A small audio frame classifier, trained from scratch.
Data: trained on Morse code for random letters and digits, with fading, noise and interfering tones, 26041 training examples, 71.8 epochs.
Rows from block 9 of a small audio frame classifier, named by matrix and row number. Rows with one number belong to one channel. Each number is 200 + 30 x the weight over its row's rms, rounded and kept within 0 to 999. All counts start at 0.
Before each channel's rows are labels from the 100 clips, of 14848, where the channel reaches its largest size: "responds to" is what is common among them; "lies over" is the class under the peak. Only what is clearly more common there than usual is listed. The data: Morse code for random letters and digits, with fading, noise and interfering tones.
# filt: filter width-3 conv, dilation 16 (model.blocks.9.filt.weight, 192x192x3, each kernel summed), inputs 0-191
# gate: gate width-3 conv, dilation 16 (model.blocks.9.gate.weight, 192x192x3, each kernel summed), inputs 0-191
# out: residual pointwise conv (model.blocks.9.out.weight, 192x192x1, transposed), outputs 0-191

responds to: speed: fast; reverberation
lies over: gap
filt.45,179,210,176,192,198,199,213,216,201,208,228,193,218,206,186,159,186,191,195,119,254,238,163,220,234,210,260,251,183,177,201,241,209,199,169,214,204,229,159,236,221,219,192,168,216,281,172,227,192,208,161,203,227,169,210,171,161,191,214,172,197,134,215,205,225,237,204,150,248,246,198,205,213,207,153,211,221,157,165,195,254,182,225,176,123,211,182,193,215,211,189,225,229,139,209,219,181,213,171,211,189,237,155,213,196,222,134,237,174,171,215,170,187,182,212,144,258,170,201,175,190,238,261,199,197,206,168,213,195,234,216,213,159,203,223,219,173,212,185,228,202,173,156,224,244,216,208,218,178,229,185,220,213,156,275,191,209,219,272,202,213,278,213,222,175,191,210,225,180,227,230,224,245,191,228,188,182,256,229,215,209,166,220,191,201,219,136,219,211,160,230,247
gate.45,200,154,183,248,196,201,198,252,130,201,266,200,221,214,205,181,152,188,154,166,202,212,206,190,213,193,234,236,238,157,181,222,202,196,207,216,194,175,187,173,162,222,192,202,221,165,177,218,249,193,212,165,194,207,233,237,195,134,238,220,227,180,186,186,189,214,197,216,162,181,213,229,203,227,254,188,213,192,254,231,192,241,251,196,216,209,178,259,190,240,199,203,190,196,214,224,178,227,223,264,227,225,171,186,172,213,217,203,190,225,176,206,195,183,181,239,175,191,204,174,174,223,209,185,188,171,227,187,217,180,189,240,231,150,211,180,211,215,192,202,194,227,195,229,155,184,225,91,157,209,232,185,195,111,222,174,169,187,153,244,163,204,140,134,188,241,187,177,170,131,168,248,152,224,187,156,189,164,190,149,159,165,183,172,170,219,202,218,141,227,177,197
out.45,182,243,186,215,164,219,202,201,197,154,187,193,161,199,208,223,199,190,212,249,211,195,189,224,187,228,197,214,185,219,222,197,237,241,203,157,248,205,254,259,175,229,147,175,249,215,201,245,177,164,220,212,203,234,150,171,227,161,203,218,196,206,228,243,224,199,195,198,187,149,167,185,190,235,198,188,179,219,216,228,232,179,183,163,175,159,231,151,159,186,222,159,182,242,169,223,150,196,165,173,174,189,237,205,211,222,152,249,190,190,192,214,257,186,230,228,192,190,211,215,179,210,227,203,215,209,265,155,146,184,205,179,212,184,229,216,136,152,201,238,181,195,175,192,178,141,227,221,140,203,144,179,210,229,219,153,216,231,208,183,214,129,196,214,221,203,158,172,237,180,182,205,178,265,128,150,142,218,169,183,143,168,224,170,227,225,220,224,205,137,181,172

responds to: speed: fast
lies over: gap
filt.175,205,214,275,204,212,160,194,281,214,226,192,196,197,196,213,200,207,167,238,171,177,182,213,206,194,211,147,151,178,233,204,271,221,237,210,234,169,254,183,184,281,213,136,225,206,193,182,186,231,193,215,232,212,209,199,157,194,112,238,233,253,244,194,188,190,188,165,213,214,183,197,158,166,246,208,195,233,215,199,243,233,197,140,175,195,205,201,188,173,218,227,177,189,204,193,257,240,211,184,236,225,225,234,179,169,152,227,141,190,198,170,199,215,171,191,198,260,194,164,271,153,181,221,209,200,198,211,173,196,224,168,216,209,228,195,272,212,236,240,206,199,181,243,213,142,197,188,238,215,181,215,229,213,240,210,194,213,165,175,208,228,189,249,158,139,206,193,179,253,208,217,209,223,191,222,165,182,227,209,225,200,232,204,246,187,244,234,214,248,191,213,177
gate.175,163,181,179,178,251,170,242,222,215,194,257,222,213,233,234,191,134,264,165,196,227,239,220,171,143,163,246,218,178,176,227,175,218,197,194,181,197,202,149,153,216,186,220,189,176,217,175,230,252,209,223,207,230,218,205,140,185,193,178,196,184,155,199,167,212,220,132,244,243,197,178,231,232,221,234,161,174,192,214,218,229,214,207,165,209,217,245,217,210,245,205,169,208,211,179,242,206,198,200,182,186,203,173,246,248,205,183,204,181,143,185,144,189,215,220,277,147,208,268,204,200,181,242,187,211,221,195,219,194,163,208,186,188,244,186,146,189,210,233,179,219,154,168,206,194,194,158,163,208,218,184,184,153,155,191,194,135,233,180,189,147,207,153,249,220,163,197,244,186,213,223,191,204,209,169,130,177,194,198,204,272,199,181,201,190,237,180,167,214,204,226,145
out.175,217,189,158,195,200,272,174,161,196,174,187,211,165,179,161,266,203,170,181,217,187,182,232,258,199,195,175,192,185,157,208,174,201,256,178,220,205,197,229,211,191,189,201,239,206,212,155,138,148,200,182,197,178,234,199,171,211,197,246,155,183,186,190,219,230,166,227,213,190,177,226,186,197,197,259,247,194,186,196,196,156,159,194,150,181,157,208,184,180,257,222,197,227,156,224,181,181,210,203,177,192,149,236,202,232,170,174,149,194,180,160,205,190,204,172,211,217,196,234,196,192,201,207,225,150,152,252,184,201,168,199,214,214,122,184,225,158,198,177,179,158,202,160,154,217,180,188,260,223,181,203,202,173,164,172,176,242,194,150,166,216,214,213,268,243,221,118,231,226,153,186,221,197,131,165,145,227,143,212,194,188,246,186,187,215,194,157,169,247,211,196,181

responds to: speed: fast; reverberation
lies over: gap
filt.36,255,222,173,182,195,230,256,200,261,195,221,234,232,222,226,253,209,204,233,227,169,136,231,171,232,201,204,188,205,196,191,180,246,172,239,220,177,183,186,237,202,232,288,174,178,179,193,142,190,198,260,248,222,214,251,212,191,191,213,215,205,154,212,193,185,216,230,211,166,140,194,149,177,232,153,232,245,197,227,188,161,224,194,204,229,193,231,160,197,191,210,159,220,214,150,206,183,220,203,249,213,209,216,204,196,215,160,199,187,170,225,162,175,174,222,180,235,165,190,186,197,176,187,199,195,164,195,203,213,212,187,162,211,202,180,162,199,207,219,169,182,198,211,186,273,241,172,247,141,190,211,190,189,182,243,230,239,174,222,131,178,168,175,194,215,231,214,200,195,253,218,233,223,237,182,180,131,277,238,220,221,230,247,262,166,219,231,242,242,204,203,176
gate.36,190,248,204,226,245,204,210,199,185,187,155,230,215,217,185,188,191,164,157,187,172,186,195,177,178,262,184,245,229,204,196,203,205,184,173,230,158,243,206,178,241,248,236,209,199,192,169,196,236,185,189,200,206,199,243,247,183,185,151,225,177,255,204,226,207,258,197,191,235,196,217,194,188,149,187,170,144,209,190,257,148,177,268,228,166,208,220,229,192,198,154,150,158,156,177,158,197,213,200,176,199,179,151,164,212,181,200,225,182,187,247,188,206,257,211,195,251,219,179,212,196,205,191,236,189,175,257,218,154,200,143,202,221,239,206,234,162,182,171,246,251,216,172,229,249,236,215,174,205,191,151,217,192,228,190,205,229,212,157,176,182,180,210,204,239,215,155,161,238,230,242,200,256,186,215,227,145,192,190,129,229,173,185,245,200,192,158,241,126,182,194,183
out.36,141,216,178,207,243,225,229,183,185,171,203,174,207,225,222,172,201,212,209,194,180,196,194,233,167,247,228,244,193,236,185,228,201,185,177,239,191,276,181,178,307,200,198,150,204,211,180,232,230,194,179,243,218,212,199,204,202,220,201,176,216,218,214,205,237,194,182,172,187,174,189,224,225,179,188,177,146,222,193,251,216,255,239,218,208,196,249,211,221,214,231,230,214,210,218,180,180,223,278,195,210,210,209,275,259,241,184,192,98,188,189,198,218,208,190,243,208,198,206,198,217,183,207,155,147,203,210,187,230,170,238,197,191,212,153,162,184,220,164,255,256,167,219,210,214,179,161,200,207,249,214,182,218,205,210,210,180,190,189,231,140,226,200,243,237,171,235,185,244,197,190,152,203,204,233,222,217,202,210,159,124,176,169,256,183,152,186,201,230,260,193,236

responds to: speed: slow
lies over: gap
filt.7,207,186,171,260,173,194,142,163,193,180,240,209,241,180,192,248,172,250,191,207,149,213,224,203,206,224,164,213,137,177,151,177,212,217,189,218,188,243,231,135,186,257,238,210,177,213,212,205,146,188,220,189,161,173,204,253,163,146,222,246,266,170,206,243,180,218,230,237,174,188,215,204,232,170,147,208,146,181,198,184,225,190,185,190,192,201,216,229,184,192,261,222,229,228,190,194,164,203,202,194,193,218,193,183,182,227,193,238,209,176,163,165,196,164,219,267,177,146,193,188,172,197,176,178,166,198,237,175,241,162,177,206,183,204,222,148,166,239,186,180,239,210,155,207,209,170,180,215,245,197,178,149,238,176,244,167,227,170,194,206,205,195,196,225,172,266,166,189,194,207,169,209,162,184,175,156,189,203,162,214,161,164,132,206,232,140,232,214,179,259,209,177
gate.7,191,187,183,195,191,208,262,223,181,166,228,210,235,202,178,161,179,212,174,174,150,193,227,215,180,173,209,249,227,177,151,196,174,135,207,182,138,157,127,239,166,206,216,207,195,225,188,162,244,186,230,199,238,201,194,259,232,182,229,219,129,243,277,215,231,178,231,201,206,240,206,189,214,183,212,226,165,232,207,238,220,236,199,221,221,243,199,173,210,214,186,222,206,196,213,230,220,189,209,209,194,176,199,168,253,202,173,224,199,225,246,204,226,179,212,156,209,239,170,215,227,205,218,182,264,214,221,143,227,184,201,227,173,171,162,181,117,208,234,137,155,210,169,200,200,249,275,179,185,242,216,220,219,229,196,205,224,261,198,206,241,258,214,181,182,240,217,212,205,238,265,228,217,184,227,223,229,176,218,231,230,216,221,225,233,199,214,222,190,190,244,236
out.7,254,188,206,191,205,171,153,186,221,156,199,217,198,134,176,131,143,186,175,157,134,233,217,225,176,207,206,227,194,218,207,208,214,207,209,192,220,198,175,166,223,204,235,205,167,169,175,208,169,201,252,203,164,204,208,191,186,177,240,166,196,260,164,180,190,189,186,197,180,190,212,215,237,199,172,225,207,245,146,168,143,242,169,219,235,229,213,201,173,223,163,236,205,213,240,231,215,231,228,198,215,190,200,167,191,229,215,187,183,214,214,194,181,189,227,218,154,191,197,225,168,191,197,144,240,256,210,216,187,191,184,170,226,259,194,208,204,217,215,196,197,257,200,177,198,119,162,230,206,218,163,246,234,252,206,226,230,196,235,208,207,179,182,283,187,215,228,270,245,194,253,191,235,207,148,213,194,258,209,193,229,238,226,223,213,196,140,193,203,284,228,262

responds to: speed: slow; the character "0"
lies over: the character "0"
filt.155,236,199,235,230,183,158,229,185,246,211,157,243,216,149,178,206,172,160,187,175,191,196,196,228,183,229,253,230,173,176,237,266,238,132,210,159,169,165,178,182,226,242,240,245,202,240,196,250,166,204,191,281,233,229,200,228,207,250,199,227,237,204,201,202,193,276,199,192,222,175,178,258,197,218,181,217,218,237,164,184,211,228,209,209,192,178,229,208,274,198,164,240,167,207,201,212,175,206,204,256,217,184,205,161,160,134,181,200,174,183,234,226,222,203,246,198,229,177,198,170,190,173,206,201,157,189,255,154,203,215,205,192,188,211,179,200,226,171,186,198,245,226,199,194,184,134,200,264,185,176,208,202,223,187,212,223,184,194,182,150,249,237,193,233,189,227,206,283,197,201,206,212,226,227,262,185,211,186,233,163,182,184,199,173,212,187,201,136,164,175,163,193
gate.155,168,206,146,205,202,199,272,222,204,168,203,183,252,212,201,166,192,238,163,239,195,172,199,210,176,214,193,216,176,152,195,154,212,134,236,194,180,231,136,139,231,235,192,218,182,197,215,183,212,202,206,144,251,196,201,201,271,263,198,189,214,218,187,243,195,235,135,240,226,170,180,245,227,227,271,262,191,183,224,203,239,192,151,242,214,215,207,207,161,226,190,224,199,168,245,197,179,148,199,200,133,173,160,158,201,222,171,194,189,202,199,196,194,161,215,171,233,191,181,242,215,184,189,200,213,228,187,208,222,231,142,179,176,170,193,155,188,181,252,140,185,173,205,162,216,285,206,173,178,200,227,219,196,192,209,206,247,213,192,181,223,230,170,167,230,233,233,212,151,212,236,225,161,200,175,200,229,201,205,237,209,205,181,152,251,210,224,179,168,212,200,227
out.155,211,173,209,151,215,193,219,204,216,197,213,203,227,221,237,221,214,240,202,207,173,175,210,170,196,231,212,145,257,210,217,237,170,208,185,204,201,244,186,203,220,176,176,216,181,207,210,255,218,168,269,195,231,232,215,244,192,189,216,203,211,205,181,182,249,147,215,227,244,187,229,212,158,163,150,162,163,175,205,198,209,212,179,230,187,175,199,207,212,207,152,199,203,157,225,216,145,197,224,194,257,236,181,305,175,167,202,133,254,190,226,179,221,179,112,203,159,218,210,230,217,230,233,196,267,161,218,182,199,178,200,233,182,202,198,223,211,205,163,248,190,160,221,187,139,192,221,161,189,191,202,198,231,210,232,222,217,219,234,173,215,170,251,163,206,175,201,195,217,183,219,205,215,141,222,185,225,169,162,210,232,225,271,187,204,240,222,262,219,231,278,237

responds to: reverberation
lies over: gap
filt.15,202,197,234,164,206,197,214,192,187,212,172,215,177,231,166,193,231,182,215,215,240,168,146,175,262,181,205,207,223,200,173,215,218,241,184,222,262,213,201,268,178,203,177,221,208,269,218,230,163,242,209,200,214,178,204,169,252,226,190,193,193,189,215,227,193,201,273,139,199,182,219,223,204,208,194,225,158,180,162,180,208,229,168,255,224,184,197,207,228,164,202,181,223,220,233,162,250,171,194,139,235,190,220,238,221,201,231,196,187,207,243,191,225,206,222,222,163,214,200,226,194,212,228,265,223,220,217,174,193,267,224,180,210,219,177,217,230,220,238,227,185,210,184,227,216,220,245,193,225,230,194,132,143,191,128,164,197,245,245,174,163,148,221,168,194,225,145,194,189,224,230,183,151,163,185,222,231,159,165,176,201,163,176,204,166,218,191,240,123,204,134,156
gate.15,178,139,227,217,222,243,221,202,217,228,220,200,179,201,161,139,192,192,183,190,164,200,181,235,154,234,162,210,202,220,209,196,206,149,218,251,177,165,167,187,198,180,164,186,193,198,184,171,201,168,218,256,209,226,204,218,154,180,241,248,136,194,170,211,211,241,176,207,220,190,192,188,184,246,186,235,207,224,187,240,236,168,178,231,230,167,213,244,217,170,210,130,156,224,229,218,190,155,214,179,171,230,187,146,158,203,215,192,215,193,180,217,235,186,214,192,192,205,227,227,203,217,208,249,233,168,166,206,218,252,215,170,245,190,193,245,167,224,170,143,180,228,218,186,152,265,229,215,202,158,245,232,206,238,179,210,230,251,202,235,164,141,223,165,198,233,235,229,185,150,220,180,166,160,225,213,177,138,232,255,256,185,202,245,241,188,217,193,195,264,198,167
out.15,198,256,188,182,237,203,217,290,189,243,204,198,210,153,160,248,170,260,191,197,207,183,178,186,224,182,239,222,181,205,180,219,224,247,195,192,179,158,175,176,194,171,180,191,212,225,218,127,224,188,182,176,238,218,192,232,239,174,202,148,186,219,193,204,216,140,217,180,214,151,194,236,189,239,185,197,198,200,255,183,206,217,187,221,247,180,223,154,232,201,161,170,212,183,235,240,187,177,196,217,179,194,127,200,208,139,209,222,160,140,178,196,175,195,235,175,218,206,183,163,214,232,152,188,224,157,174,222,187,146,221,200,245,159,142,152,152,172,184,186,180,178,118,171,176,221,147,212,191,181,188,162,202,240,183,225,143,228,176,190,181,201,167,193,243,221,173,166,187,216,243,198,167,235,228,243,239,159,205,193,139,208,225,207,170,189,219,214,203,159,193,195

responds to: reverberation; the character "0"
lies over: the character "0"
filt.191,182,189,233,245,212,167,249,192,201,192,211,223,202,185,180,216,136,171,287,178,219,228,249,258,229,208,199,271,209,142,198,225,206,229,130,233,203,222,216,220,202,218,170,216,165,255,178,240,214,164,267,203,227,134,177,190,184,225,146,152,209,148,173,186,204,192,145,181,181,248,188,200,193,200,150,202,200,273,213,190,182,219,228,203,173,197,238,207,159,184,211,185,193,182,168,180,201,199,197,152,216,160,213,175,206,195,232,250,205,209,220,169,173,211,200,159,266,170,167,206,154,167,145,183,226,175,178,219,212,216,195,125,150,220,185,202,165,214,198,183,238,216,179,206,213,207,228,164,154,204,213,231,221,231,223,211,214,144,162,211,213,234,210,222,155,147,167,198,226,209,197,182,193,206,212,173,198,181,232,203,220,206,157,186,188,244,202,168,165,243,214,236
gate.191,224,185,243,200,214,205,226,207,179,156,206,211,246,208,206,170,196,201,139,208,152,220,194,164,192,215,207,194,176,161,229,230,178,228,136,153,150,194,161,213,213,144,160,141,152,162,193,189,199,192,191,177,214,233,217,180,153,207,199,215,190,255,201,215,216,223,158,196,206,181,182,183,246,205,125,154,199,173,216,182,200,240,166,181,235,226,232,181,211,247,180,202,260,187,181,234,182,111,135,165,207,258,183,213,219,183,161,222,193,177,159,207,203,232,220,216,228,165,247,206,260,235,209,157,178,196,195,144,192,221,167,185,176,241,176,204,230,260,205,172,242,161,204,176,188,231,210,190,152,201,208,187,194,204,169,159,200,195,207,158,161,208,232,226,123,198,199,206,162,232,186,209,205,206,209,199,198,197,195,189,213,276,245,197,224,254,173,218,216,192,260,188
out.191,225,172,224,185,208,207,205,202,196,163,234,189,269,203,208,138,211,224,221,196,189,161,226,190,201,225,202,206,216,211,178,204,205,178,251,187,249,239,171,226,226,194,230,244,207,224,140,201,163,255,204,183,201,200,212,215,186,202,210,212,210,152,174,177,192,148,243,174,198,151,179,220,219,219,181,195,162,191,188,136,157,151,189,215,229,211,223,179,193,151,199,180,166,180,183,203,194,259,248,197,182,203,159,176,168,222,238,182,252,301,196,171,164,155,196,160,243,179,168,208,183,172,152,200,170,166,260,152,210,265,142,278,230,180,163,221,197,211,166,229,164,190,204,161,205,170,183,185,166,161,242,199,198,207,176,204,220,213,236,205,191,211,185,223,221,180,194,187,254,212,232,176,258,205,236,247,204,200,137,175,204,206,268,199,227,199,182,182,159,187,214,210

responds to: speed: fast
lies over: gap
filt.116,218,238,199,169,230,255,189,223,183,224,248,224,211,159,253,224,230,226,188,210,172,203,177,200,227,278,231,202,185,246,206,166,205,205,191,188,145,205,246,233,254,234,209,215,221,168,199,216,199,143,224,214,239,202,266,218,203,166,138,247,226,192,218,199,221,192,198,224,210,214,216,174,209,211,140,201,163,178,172,151,202,212,248,220,253,225,157,215,208,204,201,222,226,140,179,162,198,236,178,251,122,237,212,212,262,216,176,201,218,214,233,177,222,222,246,165,213,196,168,208,242,192,180,152,197,184,217,201,174,211,184,243,241,198,155,234,213,204,202,168,159,148,145,233,241,196,196,241,171,189,165,190,160,191,251,210,221,192,224,161,168,172,216,148,214,211,218,232,173,173,153,202,224,229,186,191,159,258,242,251,192,194,238,200,211,198,174,190,206,181,234,189
gate.116,255,190,173,195,233,182,195,177,195,204,250,220,222,176,242,198,165,206,180,186,135,258,195,187,180,205,277,189,172,184,163,193,189,190,147,158,226,236,155,183,200,197,169,179,272,196,242,230,269,232,192,216,187,156,207,153,222,170,168,207,211,200,195,233,227,161,201,234,198,232,208,240,173,181,180,222,278,182,216,175,175,188,161,193,230,177,197,259,144,209,150,191,218,214,232,209,187,225,191,185,169,226,186,188,207,208,221,152,217,163,216,242,150,201,203,261,202,214,287,189,181,229,187,191,141,174,176,221,165,215,163,177,181,223,179,148,210,164,237,234,175,230,210,223,226,180,188,188,166,218,178,185,210,174,177,165,232,128,167,202,137,188,172,195,192,183,235,173,214,223,180,224,199,187,171,199,197,231,173,155,209,194,214,148,215,194,155,150,210,174,196,177
out.116,163,185,199,232,225,211,187,237,171,232,216,201,179,184,160,124,201,201,215,193,181,197,199,196,206,214,224,208,211,183,248,189,198,240,218,233,217,157,308,217,206,223,186,205,203,189,166,183,199,166,256,224,229,214,252,208,171,230,242,218,215,208,239,192,215,173,206,189,235,200,213,213,142,218,203,242,186,168,184,181,248,185,193,180,208,186,185,223,193,231,238,188,217,126,196,209,210,222,229,154,165,211,193,170,227,198,145,145,207,220,195,178,227,166,234,175,185,293,195,207,220,217,290,210,220,196,196,149,143,223,204,211,211,251,176,181,216,176,213,168,247,183,248,226,189,178,162,189,228,200,174,177,226,166,199,185,186,169,200,224,160,181,198,228,180,168,164,157,182,179,159,218,219,250,186,183,170,214,247,173,103,215,228,174,182,187,215,150,192,161,221,244

responds to: speed: fast; reverberation
lies over: gap
filt.69,195,171,218,239,237,210,190,207,200,159,198,207,221,197,238,227,192,193,140,227,212,198,177,203,155,211,139,159,195,188,204,151,139,172,200,150,177,230,163,115,197,212,193,135,196,191,173,192,276,230,236,223,257,254,246,188,197,198,194,220,177,186,217,202,218,212,198,230,234,199,159,237,248,171,211,191,211,194,227,241,175,171,165,190,191,230,232,241,159,233,217,245,210,220,195,228,192,231,198,199,149,189,170,247,199,165,220,174,166,233,199,196,164,184,179,259,185,202,201,231,202,186,214,180,175,228,165,189,179,171,233,200,215,122,186,135,220,151,147,220,155,175,204,177,211,206,170,160,178,173,196,196,212,121,212,174,230,171,164,232,160,173,180,214,214,184,175,169,184,218,146,166,223,207,210,179,177,189,149,174,193,163,179,148,203,219,201,209,144,241,190,185
gate.69,240,188,138,219,205,227,204,213,222,180,244,237,259,238,169,219,189,209,181,196,211,195,241,200,187,187,215,190,176,167,196,156,240,168,150,210,148,182,230,165,207,219,141,167,188,236,209,204,213,168,231,233,187,223,191,194,212,148,214,184,176,223,181,179,175,204,191,224,173,204,221,206,239,205,183,176,212,96,224,174,213,247,170,164,210,163,188,237,259,247,143,212,165,229,198,211,212,210,248,224,193,225,165,188,194,177,232,180,206,224,200,233,184,210,188,242,144,201,233,154,199,201,164,204,179,183,152,204,277,177,196,188,164,199,238,100,210,173,189,227,228,161,209,221,214,166,206,134,148,216,218,183,213,155,216,210,194,180,126,203,197,227,137,177,175,179,165,166,186,201,172,241,212,249,198,199,153,182,177,182,216,203,173,182,230,199,209,202,249,228,208,203
out.69,191,195,164,181,218,187,224,261,188,201,184,153,211,186,238,184,195,193,188,236,197,218,190,174,211,171,239,242,199,183,178,162,188,164,231,205,218,239,207,196,158,175,184,186,147,169,183,206,240,213,166,228,196,218,200,141,211,225,178,193,207,282,240,204,210,219,186,160,192,184,228,144,188,177,208,191,214,174,213,183,255,170,220,213,162,196,189,210,131,199,198,178,242,195,154,197,221,193,216,234,221,203,171,162,172,234,188,202,207,269,196,235,181,214,198,207,190,157,179,211,235,217,138,190,179,238,198,234,207,193,214,208,242,224,162,203,200,176,202,241,187,224,260,247,252,178,173,255,229,206,251,236,245,189,200,246,252,203,258,198,254,266,214,209,174,169,214,240,188,196,209,231,212,206,228,203,223,205,188,209,220,239,243,221,203,309,200,244,210,267,181,263

responds to: speed: fast
lies over: gap
filt.62,147,229,216,228,197,258,203,252,178,231,197,242,197,182,166,206,229,156,204,201,209,176,270,226,206,218,208,226,219,166,179,197,172,201,192,160,157,238,215,196,162,177,212,173,224,194,197,217,207,186,202,176,202,189,245,212,216,156,221,210,201,235,207,218,281,193,128,251,170,181,185,197,266,190,275,186,174,233,244,184,292,201,228,188,178,219,192,224,181,214,206,169,197,209,210,282,225,166,191,196,202,207,189,228,175,201,220,233,209,197,189,218,204,200,193,185,165,245,195,158,219,186,211,199,222,203,151,181,243,182,232,168,207,180,225,176,200,167,184,206,197,203,154,173,167,191,197,246,193,197,246,113,196,197,165,279,143,142,230,219,189,157,212,161,188,164,135,200,178,130,186,197,197,205,203,209,182,205,200,165,180,204,174,168,188,244,188,227,198,222,174,155
gate.62,192,227,207,159,178,219,196,162,178,187,194,238,234,174,178,209,225,203,195,198,137,199,244,228,209,188,233,198,166,156,210,244,211,166,266,146,215,200,170,153,210,219,209,148,200,178,177,192,227,184,206,220,245,235,228,195,163,147,230,181,188,215,222,169,184,192,228,231,202,192,188,235,262,206,281,193,217,229,238,215,227,218,164,177,164,226,179,209,125,246,178,250,212,249,228,227,208,125,192,185,167,225,189,220,223,196,160,184,205,256,190,243,241,193,202,222,159,194,229,200,221,210,194,214,157,203,171,148,220,260,200,174,187,214,215,157,252,181,191,234,243,195,187,169,219,143,219,165,238,175,185,237,225,219,167,192,161,195,166,222,180,218,171,195,156,203,215,249,227,170,167,202,208,244,213,233,200,247,227,188,185,237,222,176,235,243,181,163,191,235,259,229
out.62,173,211,169,210,228,195,198,199,236,213,237,174,264,216,162,167,202,240,212,194,224,163,187,165,258,204,185,220,208,189,223,237,174,187,223,223,142,197,204,184,164,166,215,185,191,219,183,191,148,202,253,189,220,153,252,207,184,194,136,227,244,216,228,209,183,191,245,175,182,215,231,161,135,197,191,215,196,159,179,188,240,197,210,212,177,179,201,219,189,272,191,227,214,250,149,226,246,205,228,147,191,182,141,238,201,214,201,219,221,219,219,196,168,213,205,244,221,156,153,177,169,211,144,135,203,242,139,212,202,205,204,197,252,209,211,155,224,232,253,216,189,179,163,243,162,204,197,239,210,264,183,249,164,198,174,212,192,184,245,182,197,217,173,232,205,171,221,206,268,258,282,217,198,215,227,158,210,159,176,224,203,219,187,211,188,202,204,190,198,145,188,226

responds to: speed: fast
lies over: gap
filt.97,189,127,222,209,187,202,224,178,227,159,134,208,202,160,155,222,235,190,171,219,170,151,231,203,246,129,202,165,195,157,200,169,199,213,233,233,219,245,234,220,287,228,170,213,235,222,189,183,181,182,250,164,161,165,143,228,179,196,196,156,215,157,152,175,156,243,187,186,200,136,255,162,239,197,182,209,193,170,166,187,194,182,144,198,202,205,182,194,204,217,208,193,168,232,197,170,223,191,224,227,223,189,215,187,185,180,254,231,164,205,191,192,216,161,256,202,186,206,203,234,210,190,170,159,252,135,193,205,202,210,216,217,192,260,160,219,210,219,161,214,193,138,173,176,180,211,187,202,256,193,213,201,230,186,205,211,174,221,214,192,222,147,236,181,171,158,198,217,212,226,221,226,193,149,204,233,209,166,170,198,246,200,168,202,236,167,223,197,198,256,176,126
gate.97,151,193,174,204,219,218,216,199,243,232,237,242,205,237,193,173,161,177,213,239,172,202,220,171,179,243,184,269,208,222,229,177,201,163,178,207,239,238,180,172,167,193,224,217,231,180,114,139,291,187,180,207,212,197,225,240,140,188,256,228,205,231,167,248,167,227,193,236,156,167,233,199,196,216,213,205,196,185,186,236,254,276,209,203,247,210,179,220,120,205,164,210,210,178,211,226,212,207,194,184,229,232,163,195,197,217,230,176,195,234,236,209,195,195,150,222,195,178,239,215,165,159,208,250,173,182,221,208,229,184,193,234,235,203,195,214,188,195,197,171,209,200,226,140,268,196,208,172,188,220,170,175,236,185,195,222,199,201,149,197,165,141,207,232,206,244,142,153,198,168,221,172,210,186,200,205,219,186,221,167,197,153,229,232,167,175,177,187,154,157,175,205
out.97,137,244,212,221,199,182,157,154,201,220,215,223,187,210,239,181,186,170,186,226,262,218,185,165,184,148,248,196,177,231,186,231,209,200,258,219,222,189,222,222,193,179,238,167,180,208,216,192,160,180,170,271,146,214,139,229,195,184,176,246,226,213,203,235,139,232,169,193,172,192,238,194,207,239,245,177,208,193,183,213,153,231,196,209,228,180,242,230,233,198,193,157,218,208,168,193,190,163,254,172,151,224,204,229,200,188,198,203,233,206,216,132,221,196,183,233,223,228,238,158,183,175,155,213,225,155,216,165,236,166,228,200,197,201,241,202,238,182,159,223,213,239,197,172,207,145,246,219,214,157,179,191,234,173,179,221,125,259,190,223,177,180,280,189,220,163,224,223,170,198,154,229,187,223,201,162,186,256,203,191,185,227,201,162,222,188,212,226,176,224,145,179